Rows from block 3 of a small image classifier, named by matrix and row number. Rows with one number belong to one neuron. Each number is 128 + 32 x the weight over its row's rms, rounded and kept within 0 to 255. All counts start at 0.
After each neuron's rows are labels from the 100 images, of 14848, where the neuron reaches its highest value: "responds to" is what is common among them; "colour at peak" is the nearest of a few named colours to the mean colour under the peak. Only what is clearly more common there than usual is listed. The data: simulated grey scan slices of phantoms with and without marks. In brackets: how many of the 100.
# fc1: MLP up (model.blocks.3.mlp.fc1.weight, 960x160), inputs 0-159
# fc2: MLP down (model.blocks.3.mlp.fc2.weight, 160x960, transposed), outputs 0-159

fc1.727 [ 91 113 108 144  84  79 102 104 159 136  78 170 159 125 135 140 123 148 157  82 123 161 127 121 131 129 136 105 141  96  60 152 116 129  91 116 113 176 149 128 165 152 156 103 115 129 113  93 145 115  70 148  96 100 155 121 148 168 131 146 127 181 124 150 141 106 104 178 118 120 155 165 151 106 156 108 156  85 120 102 113 132 134  72 134 148 142 130 103 165 114 140  86 164 115  94 123 192 105 153 138 126 137 111 130 226 165 147 158 170 116 176 158 107 138  61 108 146 127 100 147 146  76 120 173 216 103 183  55 150  86 135  88 146 144  75 132 132 158 189 145 198  65 181 125 176 138 126 102 125 103 135 116 140 174 203 124  99 177 180]
fc2.727 [127 101 196  98 143 113  82 135  92 143 146  82 122 101 175 180  90 140  84 144 138 118 109 175 158 144 168 114 143 153 171  90 126 116 104  92 126  66 145 131 137 174  22 177 122  89 104 104 145  87 120  94 127  63  70 112 138 150 139 124 188 113 175 100  81 122 126 152 169 119  70 156 141 180 151 150 134 198 113 147 131 109 145 206 126 127 118  91 139 105 156 139 120 140 174 177 196  87 117 146 126 154 128 104 147 121 149 122 100 131 147 118 142 131 151 183 126 121  91 175 120  78 165 103  90 143 141 107 129 148 122 125 110  89 190 142 163 149 125 134 182 133 153 132  90 151 101 143 157  71 116 129 140 133 125  32 149 123  77 108]
responds to: belly (91)
colour at peak: black (90)

fc1.30 [141 131 102 167 143 185 171 148 141 172 120 121  93 108 149  86  59 129 107 106 124 102 123 145 139  77 130 117 142 151 162 115 143 142 197 103  97 131 168 152  98 139 146 114  87  99  70 186 133  78 203 113 199 141 185 178 126 117 126  98 153 170 143 147 135 170 116 128 138 129 154 167 170 135 113 132 157 143 123 160 106  65  84  98 119  99 131 153 131 151 152  73  99 117 132 118 116 151 100 122  98 138 151 150 152 125 135 146 121 179  94 123 180  44 152 131 142 107 177 127  78 106 107 134  64  79 127 108  80 186 141 114 167 126 156 218 199 156 151 127 121  90 161 120 142 128 166  85 119 122 153  82 110 107 126 200 176 127 111 125]
fc2.30 [144  74  95 139 136 123 120 107 101 110  59 120 185 154 108 129 159 114 175  84 100 140 106 132 149 174  75 171 143 117  92 148 103 131  69 153  82 136 129  85 107 147 131 105  92 188 103 105 123 120 122  97  82 149 108 146  91 135  43 122 108  73 130 101 115  67 162 134  99 139 116 189 133 155 168 189 159 128 142 164 103 138 120 145 131 107 128 158 158  54 122 143  97 151 196 110 148 132  98 122 135 135 101 172  87 126  94 155  75 121 121  84  81 116 112 146 194 134 100 180 118 157 139  97 139 125 119 175 131 106 121 132 102 122 133  63 164 104 102 131 115 127 136 115 102  98 152  72 190 127 116 176 129 219 140 123 133 161  40 119]
responds to: head (99)
colour at peak: grey (100)

fc1.264 [112 145 168 156 124 159  94  84 135  48 127 132  85 154 147 122  70 109 167 178 122 135 144 148 170 119 138 129 184 138 106 139  96 186 103  96 139  61 154 103 129 182 142 149 173 178 117  95 116  80  84 144 112  77  99 126 132 110  87 111  96 122 148  75 168 129 128 120 126 110 133 201 154 179 113 136  95 169 122 131 131 105 107 127 141 138 108 162  80 125 121 114  92 180 132 101  93  93  67 109  84 138 131 170  89 194 128 172 122 145 134 143 176  76  79 165  94 145 158  40 106 133 122 134 189 112 123 151 158 161  87 149  95 164 161 105 142 125 112 161 131 133  42 152 140 202 115 118 113 122 102 120 145 135 140 197 142 154 129 138]
fc2.264 [151 141 190  81 133 126 104 147  78 191 120 112 135 100 159 152 153 144  89 139 163 121 177 132 151 123  99  47 115 143 182  86 115 181 147 147 143 170 125  79 138 117  79  78 114 169  48 125 117 115  99 139 130  92 121 104 115 107 160 107 160 142 178 145 143 103 161 171 116 126 111 197 106 144 127  91 132 162 122 153 166 152 165 148 127 180 124 102 128 107  88 129  68 195 115 130 117  73 121 129 112 172 121 138 127 138 136 105  84 138 116 147 158 187  97 111 138 187 162  97 124  93 159  83 140 124 138 131  99 122 121  78  67  91 209 108 135 143 190 144  64 134  88 186 154 145 120 179 126  86 106  89 111 101 140  68 129 148 107 142]
responds to: noisy (100); low contrast (99)
colour at peak: black (100)

fc1.455 [133 109 167 154 141 108  96 169 163 114  85 139 124 111 110 118 142 182 203 138 110 101  80 137 138 140 140 132 137 171  79 183 162  82 142 158 118  97 118 137  62 172  86 142 147 127  82 130 141  79  69 196 116 157 138 188 102 130 172 124 140 113  68 120 137 149 169  99 101 158 152  98 106 122 105 120 146 109 123 133 138 129 133 145  70 160 163 106 117 141 134 109 133  93 178 131 139  93 126 113 123 181 158 115 134  80  90 124 186 186 187 163 109 154 161  96 124 102 115 134 177 133 147 177 106 114 116 162 107 163 125 133 116  81  58 113 156  60 200 164 137 157 121 120 183  94 192 139 150 111 107 106  99  99 124 145 161  65 121  59]
fc2.455 [127 118  94 166 174 120 159 155  83 135 118 155  92  85 119  91 182  84 127 117 104 102  57 100 140 145 118 151 177 128 156 112  84 177 136 106  85 180 149 118 114 109 153  72 149 172  94  94 148 206 134 122 120 144 128 141 128 135 176  75 156 157 171  94  66 131 132 154 121 204  63 138 121 119 115 123 198 131 126 104 130  90 152 151 126 121 128 182 100 133 120 135  77 156 112 175  74 141 160 146 140 119 112 168 111 129 195 178 114 108 125  86 109 133 127 107 147 157  94 103 133 165 144 175  92 111  96 122  52 132  89 122 125 159 110 176  79  72 195 123 111 137 142 115 126 176 118 116 136 144  65 173 105 145 100  73 121 139  97 169]
responds to: belly (100)
colour at peak: grey (100)

fc1.766 [171  93 133 177 168 140  83 160 103 115  76 160 118  86 157  92 141 133 132  99 105 182 146  83 137 191 111 107 112 110 164 118 155 127  99 118 136  83 159 105 140 105 136 146  84 103 105 109 111 147 118  98  61  36  57 133 112 103 171  83 180 126  74 146 107 162  90 120 119 149  69 150 131 118 181 102 109 115 180 146 106 134 103 144 104 107 167 125 111 137 164 131 157 113  81  87  67 125 191 125 103 112 122 173 124 113 129 110 141 194 103 165 104 116 118 111 112 125 141 196 100  88 153 106 119 189 123 140 119 114 141 242  84 117 190 129 135 112 153 151 133 104 120 135 176 122 146 125 124 147 141 119 136 116  86 147  51 138 138 170]
fc2.766 [119  77 143  59 122 130  84  82 154 116 126 139 124 128 163 166 130 159 150  94 166 135  95 136 113 124 143 141 162 130 108 173 141 163 137 132 115 173 148 165 164  68 108  87 123  97 150 196 131 154 127  82 130 175 150 154 101 120 163 171 110  77 146 105 179  66 151 127 148 104 103 121 200 143 190 105 145 158  52 150 141 118 115  91 149 135 133 132 162 169  93 112  40 102 157 144 112 128  46 118 180 149 119 123 103  95  97 140  87 135 116 110 180 167 154 146 151 123 181  93 133 167 145 106 125 133 121 154 158 141  93 116 187 143  96  98  93  93 161 135 131 106 123 124 112 100  82 116 117 114 115 131 124  95 118 119 237  46 123 117]
responds to: belly (61); low contrast (56)
colour at peak: grey (100)

fc1.625 [108 133 121 137 112 135 100  71 122 133 161 136 108  91  95 114 144  87 143 177 149 216 121 123 116 177 113 125 158 146 142 190 128 160 199 165 111  79 103 131 110 186 144 134 147 112 131  52  70 104 120 102 119 149 104  55 116 180 184 162  84 169  93  99 164 105 148 138 160 134 162 170 112 138 155  94 135 134  51 215 165 152 172 109 109  78  58 126 136 132 151 119 157  57  89 128 139  97  90 100 109  85 132 116 126 128 102 143 140 184 131 114 137  97 113 142 140 150 159 144  99 137 118 130 110 168  76  83 131 119 111 178 156 101 126 143 127 134  84 123 113  90 162 138 120 111 151 159 107 136 179  80 125 160 154 204 142 142 154 145]
fc2.625 [159 154 165 100 148 140 134 149 136 126 120 158 222 139 148 134 170 134 149 151 158 126 145 141 180 113 172  59 108 151 112 127  79 193  99 103 156 151 104 130 149 139 109 109 145 150  74 179 145 148 143 116 113 145  86 149 182 157 144 120 139  95  56 107 184 108 136 110 114 132 132 136 139  84 132 187  88  49  87 125 124 120  71  96 117 169  77 115 115 137 139 146  60 140 113 143 167 117 147  65 145 108 180 103 151 135 110  89 139 173  98  78 121 137 137 144 177 132 171 137 144 146 144 145  99  94 101 125  35 126 157  76 106 143  69  90 126  93 114  84 135 142 189 143 147 161 166  92 194 118  94 106  97 119 116 110 108 173 121  92]
responds to: head (80); low contrast (72)
colour at peak: grey (89)

fc1.75 [144 107 128  82 109 108 153 134  74 182 186  82 174  89 123 191 149  73 121 194 150 106  77  70 110 149 124 112 168 176 173 162 160  93 196  94 125 141 109 187 116  64 171 104 143 157 144 102 157 125 125 116 121 106 135 190 118 152 140 141 111 160 134 129 184 117 143 139 118 118 113  76 103 106 144 163 159 184 103 149  53 124 105 159  91  99  95 132 146 108 143 139  93 133  88 154 124 112 159  85  92 115 130 102 169 102  94 116  77 110 158 168 131 163 182 129 107 117 140 164 106 120  98 134 116 131 116 124 120  70 153 134 164 131 116 165 109 107 129 149 141 102  16 127 138  99 171 118 134 195 191 137 105 123 128 110 107 123 184 105]
fc2.75 [ 62 100 164 144 164 142 117 192 116 142  85 118 151 152  83 108 137 115  91 165 125 125 134 108 147 101 109 125 121  32 148 103 109  88 117 168  95 117 117 111 134 125 192 146 137 122  75 126  55 110 108  87  77  56 119 134  99 137  93 169 166 120 136 145 197  94 107  90 138 125 127 148  96  99 123 108 107 161 130 105 149  94 114 106 124 154 138 109 146 162 107 202  72 103  95 108 126 131 121 151  93 107 125 106 157  98 133 177 114 183  51  97 128 166  83 174 103  96  96 134 157 168 125 132 119 194  93 153 204 142 135 110 109  85 109  83 113 162 145 153 138  95 136  97 165 145 161 133 128 104  91  64 126 112 157 168 170  94 113 186]
responds to: head (100)
colour at peak: grey (100)

fc1.526 [ 86 140 152 113 133 152 119 116 134  61 156  78  74 161 190  51 116 127 109  87 108  57  92 203 111 169 115  99 120 102 148  61 159 182 153  94 167 119 149 107 138 122 158 106 111 115 137 113 131  84 105 160 105 160 103 111  99 122 127 115 111 113 146 161 119  94 115 199 129 122  91 140 133 143  80 138  90 140 126 147 109 125 140 134 150 176 137  79 110 142 166  53 134 177  83 131 156  80 136 186  66 123  96 149 145 133 117 158 179 134 119 140 140  83 127 125  70 145  69 157 163 131 141 114 123 114 188 121 120  67  80 126  77 159 124  71 126 173 105 150 126  89 100 134 120  66 119 153 132 134 174  73 175 176 139 101 148 116 113 129]
fc2.526 [ 84 108 124 125  72 130 132 142 140 110 124 177 149 129  74 102 112 160  75 144 131 173 127 100 138 128 165 184 106 157  78 150 108 177 102 159  91 113  95 127  62 124  53 162  82 130  90 127 114 118 155 127 125 114 158  90 173 133 162 162 111 211 119  45 155  94 154 114 186 135 150 213 157 177 164 178 141 108  64 172 119 121 163 135 144 144 170 173 124 152 114  96  76 150 132  87 113 126 125 128 180 113  83  93 170 180 162 128 141 111 141 131  94 167  76 125 165 119 120 125 102  73 118 131 107 122 129 132  99 193 155 162 123 138 107  90 160 127 142 121 148 112 130 134 114 170 156 194 121 135 103 161 130 117 110 158 103  58 102 149]
responds to: noisy (82)
colour at peak: black (90)

fc1.66 [158  87  84 155 154 143  61 149 127 175 118  63 130  86 102 131 117 152 159 187 166  93 164 101 120 127 144  78 141 120 158 213  62 128 173 171 147 138  55 129  47 130 158 129 108 154 144 135 135 148 155 159 178 114 167 143 158 108  74  95 130 168  87 108 167 117 176 123 139 162 105 134 115 147 180  77 123 160 149 162 103 112 135 101 189 112 115 118  96 155  80 101 112 130 149 135 121 123 119 114 161 151 152  79 164 117 113  90  83 166 126 101  95 117 142 146 102 128 129 171  98 132 107 173 145 113 126 146  96 162 103  95  50  93 107 136 181 106 127  88 110 164 117 146 119 124  93 167  84 135  33 164 183 116 138 144 108 142 134 120]
fc2.66 [128 120 119 153 118 156 209 122 135 103 126 149 128 108 155 125 139  41 154  78 114 135 109 159 161 122 134 151 155 133  98 153 116 129 105 110  78 154 155 156 222 121  98 116 117 138 164 150 147  80 106 144  82 130  67 118  72  95 127 157 133 133 116 139 143 186 124  99  67  95 132 112 130 149 117 150 112 107  74 118  93  66 127 150 134 139 149 166 110 151 154 135 216 174 136 134 110 166 123 210 123 110 141 203 105  97 118 122 165 100 119 139 193 129 147 112 106 125  87 173 146  98 163 126 109  97 180  95 166 110  98  73 115 153 135 211 100  94 101 130  48 103 120  96 147 166 107 115 142 143 148 120 104 142 190 111 184 105 126 136]
responds to: belly (75); low contrast (71)
colour at peak: grey (100)